{"decoder_qk_norm": false, "decoder_drop_path": 0.15, "muon_scale": "spectral", "nesterov": true, "adamw_lr_other_params": 0.00096, "batch_size": 384}
Rows from block 2 of the image encoder of a small image captioner, named by matrix and row number. Rows with one number belong to one channel. Each number is 128 + 24 x the weight over its row's rms, rounded and kept within 0 to 255. All counts start at 0.
After each channel's rows are labels from the 100 images, of 14848, where the channel reaches its highest value: "responds to" is what is common among them; "peak on" is the class under the peak. Only what is clearly more common there than usual is listed. The data: small renderings of single solids in any pose. In brackets: how many of the 100, against the usual share in percent.
# convs0: expand 3x3 conv, stride 2 (encoder.blocks.2.convs.0.weight, 64x16x3x3, each kernel summed), inputs 0-15
# convs1: project pointwise conv (encoder.blocks.2.convs.1.weight, 32x64x1x1, transposed), outputs 0-31

convs0.5 [ 71 131 139 136  86 126 103 113 165 142 113 121 144 125  95 132]
convs1.5 [ 94 129 136  92 135 116 124 147 174  94 122 125 106 128 101 153 125 141 109  87  95 165 121  92 105 115 174 147 137 118 112 153]
responds to: yellow (87 vs 8.2)
peak on: solid (99 vs 30.9)

convs0.18 [119  96 183 128  95 145 106 163 146 112 133 100 146 118 142 126]
convs1.18 [156 110 118 139 109 167 161 129 127 139 164 110 126 124 139 144 136 125 143  84 169 159 128 157  93 118 155 156 137  83 147  98]
responds to: matte (66 vs 32.9); orange (62 vs 8.3); yellow (33 vs 8.2)
peak on: solid (100 vs 30.9)

convs0.33 [127 163 107 112 142 107 100 119 163  82 118 114 153 123  93 145]
convs1.33 [148  82  79 126  68 131 107  98 149 107 110 124 146 122 144 114 130 160 114 113 129 149 123 130 144 146 168 138  95  99 122 146]
responds to: yellow (86 vs 8.2)
peak on: solid (89 vs 30.9)

convs0.63 [151 176 142 125 100 110  82 103 106 129 124 128 120 165 125 149]
convs1.63 [147 113 106 131 119 107 158 106 135 119 176 146 147 115 147 106  87 140 109 109 105 161 146 101 153 125 138 114 119  58 141 122]
responds to: yellow (81 vs 8.2)
peak on: solid (90 vs 30.9)

convs0.7 [150 137 121 129 138 163 139 131 185 131 119 159 114  99  90 107]
convs1.7 [134 118 182 159 134 152 104 104 145 117 136 138 114  97 136 146  81 161 138 107 155 143 101 104 159  95 107 151 132 156 125 153]
responds to: spring (25 vs 4.3)
peak on: solid (61 vs 30.9)

convs0.1 [136 113  93 135 128 154 147 111  93 166 140 146  88 122 167 125]
convs1.1 [153 138 155 138 121 138 142 152 102 133 173  96 134 145 110 139 160 145  78 103 146 150 122 134  83  97 142 158 134 104 101 102]
responds to: blue (95 vs 8.1)
peak on: solid (95 vs 30.9)

convs0.29 [143 124  98 111 155 129 163 119 137 155 121  82 173 112 116 145]
convs1.29 [137 135 124 111 145 152 143 166 110 119 115  99 123  87  93 134 112 116 169 123 139 115  73 152  95 140 118  94 120 176 125 122]
responds to: red (45 vs 8.8)
peak on: solid (76 vs 30.9)

convs0.56 [113 157 118 114  95 156 101 117 123 124 159 135 105 113 184 140]
convs1.56 [165 119 130 143  96 134 126 137 119 119 162  99 135 145 138 111 142 161  84  96 119 146 140 144  86 116 158 178 137  83 112 128]
responds to: teal (67 vs 8.2); matte (60 vs 32.9); green (33 vs 8.3)
peak on: solid (100 vs 30.9)

convs0.51 [133 109 153  94 138 152  72 108 130 162 130 145 122 156 109 140]
convs1.51 [105 109 139 159 128 112 103 144 123  75 118 172 167 109 142 138 122  97 147 133 144 103 128 109 114  93 121 172 113 129 139  84]
responds to: glossy (82 vs 33.2)
peak on: solid (60 vs 30.9)

convs0.6 [134 160 168 151 153 103  96 129 141  87 126 110 163 118 119 114]
convs1.6 [158 126 102 112 109  96 147 148 129 110 166 121 137 128 137 153 138 157 112 117 158 142 104 146 127 164 103 173  94  98  84 154]
responds to: yellow (57 vs 8.2); light from: behind the camera (54 vs 24.9); orange (42 vs 8.3)
peak on: solid (72 vs 30.9)

convs0.30 [126 135 183 112 117 128 134 150 166 129 144 150 114 137 179 139]
convs1.30 [129 146  92  92  83 145 121 133 129  88 111 124 144 158 129 139 169 141 116 121 157 143 165 161 119  76 123 117 140 131 129 164]
responds to: yellow (59 vs 8.2); orange (39 vs 8.3)
peak on: solid (100 vs 30.9)

convs0.14 [131 138 130 121 150  75 140 133 112 142 105 106 170 128  80 135]
convs1.14 [145  95  94 125  73 154 110 152 152 119 109 103 141  94 111 136 118 134 149 137 126 113 109 160 146 132 131  94 178 104  97 114]
responds to: red (98 vs 8.8)
peak on: solid (74 vs 30.9)

convs0.37 [133  92 104 150 162 104 145 120  99 156 119 176 148 145 129 134]
convs1.37 [159 130 133 138 125 145 128 127 103 118 138 128 121 131  86 156  84 117 104 115 135 127 137 184 123 107 115  86 166 128 113  69]
responds to: purple (91 vs 8)
peak on: solid (90 vs 30.9)

convs0.41 [123 141 132 143 106 109 130 123  74  90 121 145  81 151 108 126]
convs1.41 [151 139 143 130 110 125 167 124 147 111 106 151 123  98 128 125 112 153  84 133 117 170 174 111 130  97 145 118 127  76 135  84]
responds to: white (27 vs 8.3)
peak on: solid (65 vs 30.9)

convs0.13 [130 144 159 145 119 144 105 146 156 125 135 165 161 138 184 120]
convs1.13 [125  90 114 106  78 148 165 160 108 116 103 141 116 156 145 136 103 125 123 133 139 136 147  77 135  97 137  90  95 116 112 151]
responds to: matte (67 vs 32.9); yellow (54 vs 8.2)
peak on: solid (98 vs 30.9)

convs0.48 [106 133 135 129  77 143 150 159 107 158 140  88 133 103 103 125]
convs1.48 [176 135 149 143 161 147 103  92 157 113 101 128  95  88 172 156 117 148 124 110 144 118 151 110 154 106 133  96 117 139 113 139]
responds to: glossy (82 vs 33.2)
peak on: solid (62 vs 30.9)

convs0.34 [157 131 159 176 120 120 107 137 124 139 123 175 135 151 149 159]
convs1.34 [144 122  96 154 138  69 161 155 170 134 143 132 147 123 103 105 110 181 124 118 122 133 165 108 134 136 101 108 146 139 104 133]
responds to: metallic (61 vs 33.8)
peak on: solid (86 vs 30.9)

convs0.57 [125 150 170 137 128 117 113  98 174 107 109 130 163 146 101 107]
convs1.57 [159 132 101 108  99 168 116 141 151  91 118 106 144 102 129 131 148 154 123  65 113 148 157 156 153 145 120 137 139 111  94 113]
responds to: orange (47 vs 8.3); yellow (27 vs 8.2); red (26 vs 8.8)
peak on: solid (99 vs 30.9)

convs0.24 [123 142 157 145 161 100 109 112 125 122 124 176 150 159 118  89]
convs1.24 [120 136 112 111 131 151 136 137 183 134 129 115 178 130 135 142 101 159 110 137 127 150 150 125 115 119 131  90 180  82 104  98]
responds to: red (88 vs 8.8); matte (64 vs 32.9); light from: behind the camera (53 vs 24.9)
peak on: solid (100 vs 30.9)